config = dict(
    arch='uvit',
    model='image flow-matching model',
    dataset='scattered letters and digits in many colours',
    train_examples=97500,
    image_size=32,
    horizontal_flip=False,
    conditioning='none',
    objective='flow_matching',
    cond_dim=256,
    logit_normal_time=False,
    norm='layernorm',
    norm_position='pre',
    activation='gelu',
    mlp_ratio=4,
    head_dim=64,
    fused_qkv=True,
    qk_norm=False,
    layer_scale_init=0.1,
    parallel_block=False,
    inner_norm=False,
    patch_size=[2, 2],
    layers=8,
    width=128,
    positions='learned',
    init='torch_default',
    residual_init='scaled_by_depth',
    optimizer='soap',
    beta2=0.95,
    lr=0.0021,
    beta1=0.95,
    shampoo_beta=0.95,
    eps=1e-08,
    precondition_frequency=32,
    max_precond_dim=1024,
    one_sided=False,
    adamw_lr_other_params=0.0016,
    ema_decay=0.99,
    steps=17300,
    batch_size=64,
    epochs=11.4,
    lr_schedule='constant',
    warmup_steps=510,
    weight_decay=0.2,
    adamw_weight_decay_other_params=0.01,
)
Rows from block 5 of a small image flow-matching model, named by matrix and row number. Rows with one number belong to one neuron. Each number is 500 + 40 x the weight over its row's rms, rounded and kept within 0 to 999. All counts start at 0. Numbers have three digits each. After the name is the row's rms in percent of the matrix's.
After each neuron's rows are labels from the 100 images, of 14976 (inputs lightly noised), where the neuron reaches its highest value: "responds to" is what is common among them. Only what is clearly more common there than usual is listed. The data: scattered letters and digits in many colours.
# fc1: MLP up (model.blocks.5.mlp.fc1.weight, 512x128), inputs 0-127
# fc2: MLP down (model.blocks.5.mlp.fc2.weight, 128x512, transposed), outputs 0-127

fc1.483 068:531498503463565523530448512461452448420475524453493504549505488485529500490487479533495508544517516451484484511491496483498383544547487503580437561511473511463519473479469476411515444438581476508517511478534518488451508404495550516560502500494499530449541416562527589506480436514550448558418516458556510482495521417465516523523487494478512490438493481501470529558594486464443506521468
fc2.483 069:497480489530493502409540515552565509553492521452504467470511511456531565514461487470568477463442502479529508464493468527479555512466471457471557445504460528558476532534486502560576588569461527526487459478501476435533432559537455457492466475474492447491493605437409459534476492485463551494564521500483487527553449520500435512441528558528520474525470528535527497468436526521586569497498
responds to: black

fc1.423 114:496574514554529464481484496504456467525511571518446524462510483462565436500520528437435502479467466519488459486467482474540529521502444601587531489480559521423486485525455489512474442490475465463521506437452415533528486460402480564529462507536403547457522462446533486505477436527533576561556496444495492447463514521427537494527539487464531493543470511440495463527500506510564518484489
fc2.423 129:500370531434442520504489526511563495473492463513530475476476492498451451506568476533535518500606539449534528519555502502452483452471514418422511510524451532571478477466549480446492522502525538554477498521535554459536525546593484442444527492432551444532465542532495539523547539464469455453472501521483493521478498507511498499440472432534485538444482445565524504468549438478433489536510
responds to: black; count: six

fc1.231 104:533514532536497529561465447509513487513542557479496474462472458523530447500504433469437552518566550452483620524512491486537461500488503496517534538545485493559417511549478496439412508499483482556504510518502556489524490429506455491484521580515392499516557527515558484426501455488492483474506517422547516443429542514493559444563483558568487571516456532457465469532495535474490511517453
fc2.231 140:478483451520475506429460521478487529430443433474485509539493503453538537497482528479592489502500484585528418535468548536513527502469494470496458454466497503478586510479562539547560544475533514496511526531510507520449468589562495515487477504487593504482474504517441442563493569508447524492524533519479466587527449506540446591464557459484446414441553494497526519468464469516504505468571
responds to: pink

fc1.293 099:457474425520548494527495426493464432463411476477501523463421476535549524464562510588519540536509491502480512541443557457574575488422497477507513511531543515567427546489525524468541464499469500456483501504490580501501489540490528507501532486478510389505524525511534461477473483512487461525520426474482489494528491456516559491453439479561446526577447506462451519476486530515579579488561
fc2.293 094:506543592480491527501565473518524532529565513472487463532573524455505491519404482451432471454485540457519539427534470515421473506505549517462500449446498469511551468472488449544516534472553512459550481490487488570478528505453467528548448582478492529556489501435491544467454546460488501452450532556504520538477576512471485450519468456506475431450507473504536526467534500420418409492465
responds to: red

fc1.459 116:514585468495458526498526478431520399506425511506498471510519478526487511434498428521506442480524474413477478496502447470502475462397412516549448488523574520506517455486448422476505465513464580492457485487453503623539527484540449477474489490481544552547512530494490547512477508490406487481481445564489461473520511483511494549501458517546490523586516461543449453484499536482534484511451
fc2.459 091:550511459465539538470483550437518568527422488548469464479456532528487482472562554506562514529493485505494389544474511530501500526487492457451493507558463510462523506516508500431553574492486537474470541495558550544453460501457466524482455477509540565515432547443531533503476411472522555571496443460493515533479447451484531542463540576515464489567533470551405537482549529531490482435519
responds to: pink; white; yellow

fc1.338 086:481482520500531490453516466493490480511535470596536486535467609468508546465576468551522530519513537448506464473474496421454575524442508508472505553508602515473496461463471465484477583455513466464434482505387479455486400492489460539492525521493440484570463552506422499484537507531590496512488541491510502483532485482519524502467513503581516507514429514495523448453532560485477559524476
fc2.338 082:532523479493439517519485509503526541451500487447500548483507390560512490549470568452459477457515496542520547508535529556541429448481505468556495461453470460528518509479524487512544448519519553529573511486540480532488510455508522407575522460478554514445592474458569506541474507506448540519481511524510476471502574536474480449526499462367500478523591510534502529540446413539495494478496
responds to: yellow

fc1.151 097:387455501456419477551527502477434549485519552529428450546550543495464523448415545575463578462496514505464409431531485505507501529489517425528520495540509500483426478486519473544484545562456539573499468490533476522466496440559484439493501476489466467516543460510510548506459521447478478512486518480472502511467474592529500532541536440490514402471482467495504493532516496492533412503479
fc2.151 137:566511494535544554464492552533509477540491474458519510475530555542559445484639445476534470491494455510509475507527544554538474475512486556474500542460528497476501550526503560394497481519479512480478557481467499498493488502500463501543435548512471498524434438485509574503472484496471501494493533515528472488506526524550484464438354443534513513528504613426507477535460452452524532446441
responds to: teal; white

fc1.347 148:513490439508502486487486480492504389504411505464478496515481511487476437518454557533528485506531464472450510461528480608474523489573528499504531505593548483503551509464526553433541519553447459507553521432505461475524538465550516539584584513421529491492499523522523518478545489550472490460514522543511519480538535509490480488534426488555501427453573536496491408475445499502445562521434
fc2.347 133:448529414479494485481459455540520474508523498570471470483573449529562447530544517493428453512466436481512460524511491517545499500465487593513449498369482495506444550542468515490516470485569516459485489465465444473537561501517520402483460497495465482540443471487437459514601489537513505493509489476546529451470447549483553495490546515591528533501504470516594493523562527535522505478524
responds to: white

fc1.43 098:507506520500532521446542475509523541526495494480483524493546454484512570514531504520465458513463480477481481427487520525589496460479510459505430520518484485495499543507497635517468501504466547504514540443523554537431524445553552539591497465505488521467511487574517496438490531533494414529489511509501431503489585415601460540425533519563448544548499483490553528472560493506590544505518
fc2.43 085:520555533536472553566450567453497531493477497459478602516435492505464450512447457523479511491464495474506503460507460443411536547525459551419492549427509537543473496510543396462503520546525457515500471463436503546535461507560479431500449542522513588482590521492536566550520515503464527443474488515469496484522462576494451521490497472520541409456436495487502507503500501484451524522530
responds to: pink; yellow

fc1.470 094:532537539393539570562505496500529470446547515542539497495390516461553491516483467453485543538562574517449531479438476435436414494432509540461495533534544542453536490534495397517547465504542530454500531520429475505528530481469537487453534466504497507532545521496478569457508496504378508525546540511471501540434477546506455508487544533515496569497532521468509516507497520443506519494487
fc2.470 081:522469463597453485490537504514466539512410521486443532538554526563443513494513521529477483454467468441550445542617494514500621504550524506548464489434455513507470451472507569477468483507474463519497489532528519493455443468592481521510523563471515543430529490547486412537492477549551511457452509521506545477571502457478550542488490493480534464506499479496456524467513413504476440513517
responds to: brown; black

fc1.208 100:551473450437438488486502521489498549467450418512501524506503553441511515478445549535512414495515483447452445517446513507465522560468509487506495483414507499461548431478502546561536544518509481525431523488512502492444540568551469534512526490446604517512495455482507527532449543490441441558444473556461528586544462423531462483472508469446394463462532518510495535470513471499484491445520
fc2.208 165:497460532520561518571508398549502520560461534512460457551481469499519482467530456445518543439477544484477561485561437501488459494494458501453556545508446507553453516544565498401378490504428469543502438517494487450476506440480546476466466532536468442471517539510505537494534451476520542485467508490495566426453554558515507459566457504490487535530467494500451469545540496500548520560477
responds to: red; black; brown

fc1.228 093:500601526557501457415484477557519495531423512525573482483532498473489483464504534538473546478430455468546454515552435458520553562444531579460500503552566494554491510535472529421489458483526519464467490479467457519546529525528450586546455495506492564490476500554540490522444478534518579463488526478497536513501511532566538468528502516408447483502557582478500457442519504462517536512535
fc2.228 083:541436469477492524556508521425434509500618559439474540510474508518510494518536445515495471528559547495436475456442573531490465461582473426542506513449430477453531510425568442544484504503483498567528531496540524493467465481518548418457522490499505474541571513500444516463595501502468450550518449541476506545494562513476486515454525496556525519518492493515496536553504500570460449489465
responds to: pink; white

fc1.250 103:456445511516554464468564444461512438522524489485530443473444493557491493574513511590470537532478521444482543425523519503473442461460516472511507488521470451449509490484506493500468451492486394494513459487483458458521526403412492514482423473488426479468499520486463529502536477491497520514531528444480507466477485499493461562497479551552443525581542559528494487574559449402537581520493
fc2.250 117:562473516481387529531441575527513504497492483514528524521562512445492522425536544426490482482559524508444499525472482453462567493488462509475519468490490498566519589526498511492469522506497550533485496493496528558468475582541516428518528503490583525529493458459482491542445534494517514508518488543554526530493541437489543527514491463450576465386489421500508540434444518570489417464460
responds to: brown; black; blue

fc1.96 110:509453490511580508502525539538559457551424556522507507433423488556585504506454501470581480541514551503464457462504443501492528533448428575494485522469524429546521536508501468461517486482438490539466499413522531474527444495558509476552507527494435502508557559575510528501484503458494443462464455501559479457506517513477458523470488479494451547543413519417531497441476455523564520511546
fc2.96 093:441513506469480464485524436466477512493564483553465437583533535457415506502535454505488533489492450523512486581501506426512494476530510480499499482476461488420396515549456485546435510497468517528560516549490487496508522478461539575457445501504563519489515464442504542431537495542504504526527480504498510534535468504538565511516555446562506483461523432611443483534478511448410417460495
responds to: red

fc1.410 101:511503497596479537488463566478490531518498491470465490539478476586568495489460548470495523507460420587529515517474564483509536527486464476457495513515488516549510503503539486451498503504515552473478493446545560549523490496457554436476484436487585445521412443435493468523477462529490511493494509556502469495477504598523487548510529418475400486410446547424426450535539528467491502495494
fc2.410 092:526462483447538499528521451514396439517495482482524445461467499436456470532532428580494461505557489438492497483497396525493436502476532530524513466512528489488455468457473491532458500489483462516510489573469435458518468517569441556550435529493438529456542510519499518527502530481519515460481520455494510549514512395520510455496499558522548525616573486547556577467434506513539506470518
responds to: blue

fc1.332 095:462448437524489519515506529465497464545573458520508427469438532474542492510472520525451488523476444536516573454491490444542566562502458528483474476572445528484512422487426550444511492496513490558497482491510462469437413495554552454568558494530436512485488502545503574478438486560514498502444492566514539466439589498462508475457513549540507530538451507493558494516508477504536483587442
fc2.332 076:546438535586503470557518445525478524502495591511514490525521529453481484485499507476480521484427493535558496482547460583527425463447475480502464506501504495510583546502501491543451500445489524463473425563472498481530488480465486543553519508458475440431449530486570528479487521503513588495534493453521459585544470515550451475577558495461585440439516522507535419518474481561469539541495
responds to: blue; purple

fc1.465 073:472559465596531536604487459510406486426514459533511484469575486436483445468508444470422484519518490490515458485478557531469540493485517477477461502470560531480503478498487495452489536507483469509488560453505519530477508552580432508420460487450478446535453457508482530546532524518539529545539503513468627470468455521483513508533495511540480570449536451543486409562515500511509454475497
fc2.465 069:472497538445455460443456538494579509603484520536513523496459488516507509521566512525577457505470520468550547502516409459559476541536520533568555470510426473514489471560544481548541476536539510519580505465495518464448483430456521497473455534476473502487532512504439436511533464439461472453504491487454431585508494489590492486477485593514505497464513439507523609459508478475495517481477
responds to: white; yellow; orange; pink

fc1.335 107:480576507513556573450532488518497468495491440457490461513617570515441438503472527480475552483417481492407440478441488561525487512491565450493573490509554483470503470476552511552497493511528519511433460519549422521499489474497450484495502502542486501561447500500435523468493550498516558507462494505484502513532502565504572493578471583467537461453466521472517517485500469491500388506437
fc2.335 134:499434459502481517533498518453434488484466512518565484471511476497535634525397496526541472514531506504587595495526539532511497542447443529537487488523458503540475463533440453485580531522487530529525515474513581408468542521451483512505479516436462501537533495524489513480491510500463434489582403560532530543486444470487423462460480460516500518493535482501486402502499542505541509535498
responds to: teal; brown

fc1.420 101:562523488509512501564525548460495452472487522452478491511563456499491538534427555507540514536508514513449460433509450478464511487482515440498492474498423510548440509576472473581456498527515445540475490534557537515519513472606518442497504464485426501538492435562500545477484567498541486515498522484520605492520525451479441427583516399566490464531497473507531557515523477491484501549425
fc2.420 098:513531523505502467504434563520467526470508492488491524521497516487552565498542584534518525484518485526547441440521446500501564458451479496513495507491540518460419597553532467499495535505555551458513510505481540542487347505476522492523466484453452516452444452448510460470446433520529535526500513523412536482510429443522559436513523413566518495502519445501482537485429511465535461539494
responds to: pink

fc1.161 098:538528469425478478443527516471523492529483531481573461443458461547458487437481518516497521541548518491449498509524500495444568510489531588474520598515474496494489450432485462517478531474498512445578490492509485546502515416533538556409516493509440513468479509449511487499477523510490560532573476456502503511541481422456504377500538486499498481504457521582488604512474491410568499501513
fc2.161 091:499497551563524496560487545521465540437506467533423568547546498509536535505476458474489434493468517528541512539539492487535424500479485432574538370477490487500476496504477537481545452523514464530425535440473565461575477544473457460525536513459509504497493450574486532499534485476478465447458550515456498494477570553508511540510459564500468536531522483459503408516516440525390531508508
responds to: pink; the character M

fc1.198 106:554486457444469515496549520491517588515572483505556489440414500529431434506412483463466488492483522500461581481542484480487458490454513548527456511520626436446457472521480454493488540500522452551528498573453486494520501497518581541524556492504497577495524512466412464473531567529518519463485503540436479524565490517483485477490536498478486428484525526459516530578526531430504484498548
fc2.198 094:553473574445512526492448507448481437395429562470452490509450514529498542474557452491525477530464485556512496496487598471470476480515511517501459464520417521494489530549458555504429542551466537480513565499558487493561460603510466518496513467521401505511504503537546532500478499484461484538498463475513483539466533482467471508550530511505470652523546509456538552476488479536502477539468
responds to: red; white; yellow; pink

fc1.122 090:389449536468519473510461467431478518475450513416483529426481483518592503481470494502464516460459512550581508471534558549495507544463432455535575471564480505465442431516544503484563492520555534522542546540535494523490443462454546427395502555431529501517454478482469453473490531569467519493514553484493498491522509469526547500498485515515475514512513501542450493478486536464552515447584
fc2.122 088:587498512549462489472548539518541485494531461547531457553552508546378499557547528502494473535538516468408467490460451432520487444555574513463430562470509506561565570476477497528452515502488470428481438455475520444521527546541463611573509444556478525529556503463554473488515473513520478480470440496489498489476488518457468518486493508505511501511510464484570523506502522503445510574472
responds to: yellow

fc1.164 077:520453534434540516582482486418487519462443512515574492455443475498502508529541492487546469512450557522450515459494462547502463538526479495533484525467475500528464502553568481523496425533467501569489537521475507522516523493563487481486451504508527435536515501553562498384495530522492509603514519504524548556572461455498470508522453473450515558479463549570531463377553466474492529461439
fc2.164 077:482522451521478503442481504579500541539496469449521492531488483426562531467497518426443542540519423501570527511489483488521543515492473488513453523563519507505533541480469558494490478463516459450497489457465546557474480528488472536523562509422475556462495468427455458551465509492485543416499509499489491475477553539524510522485582527526452429511641429442437496508540552543545489535569
responds to: brown; purple; black; count: six

fc1.144 090:477505454469432463535532508526587617510493540456459492530482533504483544497431463551527520511526502511463384502467540519506519562533481500542562517460529467440460517491461518499508503521444486511483510426416517501443472481475502497493521497491486543510553504554429496525541514558436523534507579456442463504534508469544537599487534447402450461475483513469453468495460465507513506423546
fc2.144 119:464499459482492459382495480468465443447484484612540507501434510427508451465517567504566560524464511458498511538518509450447483479536440485465464563507525458467491487483516560517485472489485525500535529555451495507589447533621527525559466462454487521531483555495535525470521563522514505532444507481538431513482531499417441486524499467481473467478532480506507540553463436545478523499570
responds to: red; pink

fc1.273 097:554471542540519508538475522521592429504467478537462585508520448458442524478524515441456516496490523495443509482450470489542509462467480446526465483509584535457514481496478446521418528540469501538496471511521534535476446540495473451443464533474494550423489460395538522483485436476479425572507476531522573447482488441470587484456516483576488538515525453506516424489537531501516481570466
fc2.273 092:456510426421476500493544549476411568466498521464489456485488575525548495511516407537590469508445412473541500531540493517477537569538516490464520486506453495519515518475456560472617495471543525477502477528496477496493548473523556566505478452539491511579511546538411537479535529506470555442497510476464513550532575523463459503532517530427468436528545499486469548541512513501495512445517
responds to: red; black; brown

fc1.371 107:438509488467453499464531494483485486514500427548488529481560525552447553482443468519521473452424476456473374502476506584485449519460507485554534478491552538447525396425540488520565493559474536520450493428473485571467540476514435538454458474545574554505461485475513524546482500537473522497474457495482470558503471497496491516451428505432501469505517481479531498467494473481455407446481
fc2.371 143:537522528517524491475463483513488496471514580357516412526493523555546420506522548517503497526469558527531512498525542469498516502447534417512519533497493484534464583545469504464434527513581483494598485606490488468521502507537518428490523482480547493531523398478490507503495454462495437514576523505543524530467502462520512518520546442532460496468427463500522397503482469479463517514493
responds to: teal; white

fc1.302 095:474461575478421520428542477465469520443486433463474474466431468575499517513514558548608481476522518443534487519481449508464474469543462416509482556565451522470395517551510527469517535466554504506493485446498464504528475483499474566445497499488502505560432490471456556464580517502473524521531537428500451482446495516467524539419475489540573523518534498548539474547536495460509506488460
fc2.302 092:488514420496581453541461518561498464528529578513507521515564447447519463535536482534443505507577475478444520441504573470540531574448510556505474453480524517538612498479547480526450458554509535461498542565503510429486510512469549458540460462458513488484561459513573476530441453521505424479439457542498532513515513448525464456555505533463420512508479441519459508470453468492496488521512
responds to: brown; purple

fc1.399 092:419468501432547584509529486511453535561459530452557481404498544532473503543540490489477501466508459608526474530552518501495462521464517538477479496452522463402484477485474404465466468510524466499557455432473487497520489500471565553429498499435553488490457426428488450536542501435491483542496515492467525480456538575545543498486539484481466443492421496500472567496499486499488515477446
fc2.399 098:576474543510541388536451475489467463423578482502476530576507552485550559472518530583564482531488512460515475504492473476442522445546486379534491479523514468544554505495482517577501487530497547485424511510524529476473485518494386499519501447511446539461541566526494484427494493509496493460435442475558482464514515461506443473487497551484548517484575515513546424480493498515525498489491
responds to: white

fc1.169 108:554537511497550531538553509599480551569538568529530485502471494511492510445570588520523536503443479506504462463501438539507481534516536530546480515481566557539524506516466529522479457570512466474506549515529501529510500498378546618527480485461501504488579460446491536492460455462600572557510486523482560576499538532493493480474500549472532501543513556504530494528518531482576512492512
fc2.169 113:507457526521454501484434520415520513441498495533489536492522528538481467522483387481500499528539538472546564527503547469468494500453396490436507483484463496449507454478580453495544530434501501528477440548475487494518504504565497379482514557552487496508411548593525474501572539508473468487570496444529471446553506466516500544546515449507504505522543499505519569479537508476408479539500
responds to: black; blue

fc1.116 067:532526546539436458458460479482486531550489527531513481528526479513432474462488460555509514537518487516535512487515476489532553442458544497484548566465409510544537456506549448382478536493514448516516495465551490522466434512454444541416496527483521483533457535466461500502464441544466556504424492473465527473482512527534566488482548456507455413488482495507475388394465539441458528479491
fc2.116 071:490470476494555531462535540504503475470492481430483498469422543544541510532497569410427457468512569469463473449472514502492493555528419449506446494527558535468491582452425497568477481516524538450502530534473514408505516478532525455544494485467514528479560480521513530519539533484523428491552504522482480475483439478454385506493466533500572575510495505518562568561529495569542478479487
responds to: black; blue

fc1.8 094:506559481442501533490470509459527490458532500545463487492479457525548513549529435448492549564478483526413511533469515449445442490551456502502506518495543489495476507502522558519522503549528487478513478432506456487515482531451541502465552558483463488519556515496457495416513466461509539603524443433484469579482523548578386498447491484549464471477426475520584524483535483523548408446536
fc2.8 081:490467477480515508511477451515450447543438493476531514507523554528485501511453571554469471409563417524504466475551463504431452542530593459478534526491491524594525496429478493442444470512491495537489473522563519572495529506534511498502563500504545563476542451536490554588539534520467430486496534578497551511483502480478542532544472544475523454444547524417493485482449476495412522515468
responds to: yellow; white

fc1.311 098:490474475524536499446504480546505462425480486482538455487493497446512464524450489471473527501500489499560456491480586501436557469551455528521513459560453372533528542468475535440473531484446468591411516458477534512454494577523380534501539507489492540468493473434512536482517552563469428428515482492511517433453526518472539497497508528498466486534552552477525458411476477486501516528505
fc2.311 096:485520497538449493498424536414547493476497572433580461496473508468509527526490504439566468496471521493501519509525438573528500474504536492526519511477523499438493518479493424534599548498506529411609496452515478563522589431525575418503464544484495535511493511524503480515568625517521503555555530576486454533487475510522444533475536474529502535506497527531486521476497490502536489504480
responds to: teal

fc1.40 093:482597479514558453525469447576451519500496514488563510450550429445491485544556492480519550509493538522532446539492399528462542528541521570473530463583496487536585494520487483472530535513521487491437577551409506536438520510462487434532453496455518507506523536462442462537481405514478487513525499528425486517504467501538405482510481507474529489477466504441470533506504494408485505535488
fc2.40 095:517413559492458528498562564426576504481531446507486534533449588487546488475443493505472497463508499498456534432524585478521446500457426442491486536482496502489402464471474504524507485505475508503551420400589497538496452487544499579476541463529484525452507525541554467481511582528508558504537528524590534480518501493496552480536502533538477475513532491574525506484460511562494478478512
responds to: white

fc1.345 088:459619536477497481479536473495538468423514514460556516500555503591477540423529457525600487501481434457519477536510492482542519479540556488516546493538478489556454474424512522508482569495545507527471558522470480483505501467506470578523529567576446499475492464433435503470481427511488510517480569451546571514518551543539488446485543518513556494507431477474516534486485466476427443484528
fc2.345 085:508429444495486545474444517543456541507469545494436451492427526470542549567466519448447543489476536508424519524521498473411518474468466471440457525523555488494555525526491488493538405525452548535517478472505485427501507508472478382465475451457568492512489545559460567465569498518536515489554478552542465482505443441461490533494482457470467517470524540502499499458540495475572480591511
responds to: black; purple; brown; count: six

fc1.353 086:547583482525487490460566511504525505529506502493511519451471420481479481504490459557510583456491481585531515539512477469527502522496464461438564558453489458549494462495483497502470554487503476454481564475443521481465547552557463473528482558428513465429540568566507514558486519480508463483506474435418529483505536463561450535563461488405487501460496493587498476454497484456469404442504
fc2.353 083:518473496436463513530435495451398446451500523503449486512505552519573500520566556496504443536428507391512514447483502484485499469436580538505493450518545465483437472500496466467479452469529459552517444522576493535569443488479508514549558493545424514567425497484481505477529521470516510513480536501612497491518495491513491503461529560524539470557522463417459535541480530540544528520490
responds to: white; orange; pink

fc1.433 104:476467454573571461512551497458495553468457414550553544443492422485516440558535513498429566487483586434437446459426543555507527531548505546526483485528439539482448491528543470548518430478523487479519544424484498542553546513498483463517440508542459473522490511491524467550522460497499462560525475476531582447512500457453475487433493491466524547460469491508445497485546503462545522515536
fc2.433 101:508491566476429587486473499546535385508515584423555495577488540506493574443461477514530417514502499588543526485551463447536498452452556440462523521489509496560577515479440501450471528484478542504564493522505563492465470528528496544458505509466492513461505455479503483464471566551464511465535519499477448585470459530500486509525516552566501537550548523479550499512472450511461481469513
responds to: pink

fc1.38 116:491443498497485480493478477491476475502368485487455524519584531421463456541542542445468492491531533450476483493514498563467562540509522560510501544488428501532545498511495546546569537483436502507454488509501501528454493514479460492492503564511474516528470518527493423513516489601451454454487542514499623484464542539468499564551534475562452422534475490485467430493471485556460550448445
fc2.38 122:512567492525593460564548491452497557535520500510426598489468491562577457485505495536533500503497552498472525468490504449461477505516442471558491503495516512454439450580515539462458508543558446506488512529497486538463522474510534499466546448513475396466555511456479448491503460503524466526445448447534535541523550447538518465452482469523563540467406501511510569511544540420504459538545
responds to: white; yellow

fc1.34 108:514546539496448530521487482522539468393521571471449488553438480485540559517519576536529473509492504506512438524450536536579542498568480483476471532478502535477547514501550491441510483551555518485492523552438571459470456554510484502507474506460595491482473433552509519552558590535511464511465532433513509515430492479534520497463503468477460465504508453500516586438538486431451534510586
fc2.34 100:476496486503530468456512479527445516594559388560515523456558504478466487470491449480451491490530525535507508489573490436420492489445484480434569489540505487513434518522502574477456495482416523556488477484543483497544520479458545535526482516494464534483513594480458546424445458528479531488475560540464507516563512456477565470558475494491572550463490453476485499496432532547538421534463
responds to: black; blue

fc1.214 099:412493493493435536495456518526507468492513401532485509500459547423481546522484482480550496488476421494491439523473492497481503506494472529519530493480528535401538400452512474470585512514502464487391498509508456529452454505539498506452447521564558491552500424514504499526510475539482545539416499550397502569477446512473514530469437536519468498461480462481509494516535403515486544463459
fc2.214 112:587556521498477453470504516459455478360438510444464500479555465581563520533505553461505490524542511541477468527484543487497494492501567460485517510468524500534473618483506476571494523520552489526501562487528542462514510544454505528514522506469500501461506409510414495460519570517509453441561536467563478478555501453462514445538555455493476508475546449486495538478439566493520514487558
responds to: yellow

fc1.351 109:434564498475451483439531409491515521438531559510440415579514483408498489494482469506471540497501403504515561555559493447489546486523465453548486525529459505437447436528478463531478530523457502528522461594474531500576540463496546556538515467420485517566512496506472526494551490489504515540516504467505455489521510503488522573570572488499496524483571436537453485535528480531482514524456
fc2.351 101:524432490473473513544454518491556456523484438512521477505569504570457573484451526516483492469568501531500525505459480497456469445511618467512501497504502472573526527488514490563489508525523464510510512560503529476399527551538458518478515481487524474432484467521502436552541467533522459427509532540466560462523478536488440472530501546514566485558469408527507533505524601489418405544490
responds to: brown; green; black

fc1.42 098:581538449496529428455534454491521585474470535485467485473494497562477468538468502507491484495487495470507386535488502482483514481572533499538528520492486550460464559529489540446478555502432505504523510553494452510528536542405452530465489449474588465524531478446444523533492559507461433426562505507514446524547445409523522540533511520464424519422469445494431512482478525469477480462493
fc2.42 079:462471543541474519512482481509557523492460477445534505502458534482546550509461493561520475507486426532605571504488479564483491466528510529475504468473439477438573409441505473466519428440556529444489468517488562504520497424518489497528501494493389498502436463482575484540510462431541537545530521435531531521512529628529452507500506509488557458530509494515543506513495491522464584489483
responds to: purple

fc1.74 076:514570483501437539402455510507460471462468476483538517515474546466517505461452527462503511506450514556481515456428446398488489543422480528445516527496532507433460536435500529475465456506429451515497515546492474477510472556530469464480477515494487534531565592536497596534487508504415450487582508526447492530540509515480424409533562445515537507476557495497458511508467533540500480454521
fc2.74 072:491421502500543544503486482456584455562480517418506481513472480482456487519499507535492503492580474515507510491555546570520476532523531468475513499570420507549494495543442426495472512524519516445567554487474541567421549532516494501404564483480383516468502504507564512508462532502538508515462512597547474482437412490458521561508440534475468531525506536455519532543519488469542531490527
responds to: teal; black; brown; purple

fc1.412 103:488508561526468513446482489526457475567518490455520558442546454543494493489529489427594464449533494496540509479451475500509528527473512500518517534555537459469438501517485562516463506500461478477545574452515443497460507489474538456459480498591517447417431514386500513527471404446514571498435571475535496520531508503490509503429519431480486439575504503520528471488446470448566492488493
fc2.412 114:570526467515524461561491418463619503536510507529567511529472519483487541519451521583403522506547553426538456500552427475517477502437485498515532501512484497499491478462462557469464510508531523595486519508500513486506528479488496553569498448491442454476551476555489488585476520515494462505515489520443422462435524444487480470522548537540432527489479452442558498523508525486428494551439
responds to: blue; purple

fc1.84 091:408481484461430412457457465484519416434464507603453452531538517443522565494419512487477574496512520504496540513461458484468549515494510489493521548512495519437431434517489442590429519555497509494536464514489501450455502477538454520464564462494541492511514525542483506505535482493535484560501536462512449440501475487526549511589544488466492499445503421557467480517517517471477434474542
fc2.84 094:423535486453451511508564565479494573478504556498456438560492512540552464509563451510496493505488544527495487438490536498528516536485464446509542434527578505527530542454516462518556512445482514441484543476540493511458451607484446452521474513559449530488565508543570459566481558515516531447538467485519452470512474566450466580539434516442412465521496536460499489501501479550510466499513
responds to: teal